config = dict(
    encoder_arch='efficientnet',
    model='image captioner',
    dataset='small renderings of single solids in any pose',
    train_examples=197500,
    image_size=32,
    crop_scale_min=0.8,
    horizontal_flip=False,
    translate=0.06,
    rotation_deg=10,
    cutout=0.4,
    tokenizer='word',
    vocab_size=54,
    encoder_norm='batchnorm',
    encoder_activation='hardswish',
    encoder_channel_attention='se',
    encoder_depths=[3, 6, 6],
    encoder_kernel_size=5,
    encoder_stem='deep',
    encoder_expansion=6,
    encoder_widths=[24, 40, 72],
    fusion='cross_attention',
    decoder_width=128,
    decoder_layers=6,
    decoder_norm='layernorm',
    decoder_norm_position='pre',
    decoder_activation='relu',
    decoder_mlp_ratio=4,
    decoder_head_dim=64,
    decoder_fused_qkv=True,
    decoder_bias='all',
    decoder_qk_norm=False,
    decoder_parallel_block=False,
    decoder_inner_norm=True,
    decoder_drop_path=0.15,
    decoder_positions='learned',
    decoder_cross_attention_every=1,
    decoder_tie_embeddings=False,
    init='lecun_normal',
    residual_init='zero_last',
    optimizer='soap',
    beta2=0.99,
    lr=0.0021,
    beta1=0.95,
    shampoo_beta=0.99,
    eps=1e-08,
    precondition_frequency=25,
    max_precond_dim=512,
    one_sided=False,
    adamw_lr_other_params=0.0023,
    grad_clip=5.0,
    steps=5000,
    batch_size=256,
    epochs=6.5,
    lr_schedule='linear',
    final_lr_fraction=0.01,
    warmup_steps=150,
    weight_decay=0.2,
    adamw_weight_decay_other_params=0.01,
)
Rows from block 2 of the text decoder of a small image captioner, named by matrix and row number. Rows with one number belong to one neuron. Each number is 500 + 40 x the weight over its row's rms, rounded and kept within 0 to 999. All counts start at 0. Numbers have three digits each.
Before each neuron's rows are labels from the 100 texts, of 14848, where the neuron reaches its highest value: "tokens" is the input token at the peak. Only what is clearly more common there than usual is listed. The data: small renderings of single solids in any pose.
# fc1: MLP up (decoder.blocks.2.mlp.fc1.weight, 512x128), inputs 64-127
# fc2: MLP down (decoder.blocks.2.mlp.fc2.weight, 128x512, transposed), outputs 64-127

tokens: "white"; "black"; "teal"; "green"
fc1.400:429486461545454503501454607526516461494429455462448498501530496499508544526479466510557520491464478429485522500500550449450505475484522367477503498577523510529482450510486493539465553459506544
fc2.400:512543596512582474563522542493474487490469462514510451455462442531513457570509505498487483528506504498543506531529539518536514503537472533499502499519515489515564558431571487471530511426423560

tokens: "white"; "grey"; "black"; "pink"
fc1.3:578520471542486498448574500547496501507511478535510495435433525520545485511523463491521466420479531555476529504558563489514529501514463561549526550460490505575498538504510535541531532544530498
fc2.3:434509560563477579513462485496447498516484432515442505501506503452499530481483547515527533505560472586464478545527498552482539470465524420519507562486486521523536496508536405419554461482575492

tokens: "twisted"
fc1.238:502551570557565524516494545415462493494552561549504516486527503480458485454510512566518555513485491478492454486503536523501522519480471494432494556496522431496526535478489512458591515527409464
fc2.238:559454492507569486459427490538495524534453460419511382533550531449526570554468501459494448522515504488486445467495466497512493488449451530561519460477442571506477421495527509551491509503543490

tokens: "a"
fc1.141:465533550416530471501458492507539483546499529555515502561576537420532502438460497464497529553455458450493413483447547481443608529522557518458519513518465566517501511551520559511530442477487479
fc2.141:468438546554469537580573465531478557490545522455566538521432477570486489531508469475533528576494415484483537506480506522453599574542519508490489467506491484461514556587555504532493470509467412

tokens: "a"
fc1.198:476533487480450484508532552493466548517584448506485461485504489519528500526443478515543521469540512499539559552507542474440528486435527507493585455514491466562473534477432542467419516485498525
fc2.198:449488482514559512531425456537558555505466529545481574523575549440461473554529499514417488500597513524547426482488555542502515501500506578471463529527461472512552498518542466551573502533484525

tokens: "a"
fc1.165:489410533497478404596477506487538593474496512530502485529549538440501456509498518565484583485489540475477509463438454446487488558508507415449458526527454499502551491433530446488451520482516478
fc2.165:494586492527523500553465489523427444449554493552555519473504528493552499498570533480449490491494501514518513530573451471429483476446485596506498543511488489566495538514556493504474468494502537

tokens: "white"; "black"; "pink"; "grey"
fc1.364:442472517539505448551528514557537551513491477479473577493412535604477496497509461441469472464549456528487428496519463447484574453541477537537513461453517542535570540489486518568481543503526455
fc2.364:498466506477462514518501442400467393488478484432516480390493432498433456550461485561526537483486542443514448569496507434490513505457453532525477517486528536571506482440471500473525504546491552

tokens: "white"; "black"; "orange"; "grey"
fc1.410:410477482427492527562483469490527547558479451472500483473556521497440536493518481575457498449489516435500515542431479470508463478451432544536468508453501507520462498579490426503464529503544569
fc2.410:479464518576533517469462473567404488499540560482470459470386454450496457490513434425572504572519503518487516543482456564453483506506541477489500502564472523488535519457491499577501544433484487

tokens: "white"; "grey"; "black"; "teal"
fc1.20:454523473474483444486513513502563487426500508461495482511508531501582534485539400526503493522511530498474496538459454505429521496498518426548468510388450516518505508528455516537507472419544474
fc2.20:502492498486509501462547525569465513508439541524497513470536557538458465447514522461524504477444478467576593528549544449518432508483475532470560431547529427470476515528540446543467547474514562

tokens: "a"
fc1.481:457494515459485460449485470476475508462550488446510493465527537500546501531443453502556518498460530485543484495440474481469459547519534486507499512461473486531440525602503500553478467479556452
fc2.481:521449583482493464481505503491516558560481547453537491503494508497443527490547535443550414467570471503474519613531508513489525505520464494474511474523415503503520503453507495439552454473524571

tokens: "twisted"; "plain"
fc1.34:481494497518590503542537571491500498510524506478524474506509502458483498493559509529466490507575515536468529421441557509495569552462521510535519569428472524511468553464463533478491430440480453
fc2.34:507557512527517528491451427473550529485506504446530508466496492603500414560469562476570528507507463501472517539484515513503472472467527405562541466505512497490528436486463417459488549514422530

tokens: "a"
fc1.13:447527506411484513464553417499553488470472530416495474485479452516544558507459435573499537581520484462562528408504584505461472480459528517473465460548497507540527504485534584466467515469513515
fc2.13:542573529489508457526454497551503533574505448512441562530527535528500418474538549456597448488471468423523444493465462522543551479476444503484513552476507508476477533530477431530554479536495559

tokens: "white"; "grey"; "pink"; "black"
fc1.48:385500463525452491510475534486568436515471485441516481483496458471464558597480409514550522462542477526523481461517500499510525464541441418528480511496473476474530511561465502558523477485483487
fc2.48:507457478547505517471599461567526516470573467499486517563448519465550452503520482552454469506463486506448528509468546487477481481465548516524498520542527565542494514430573611503517538492489471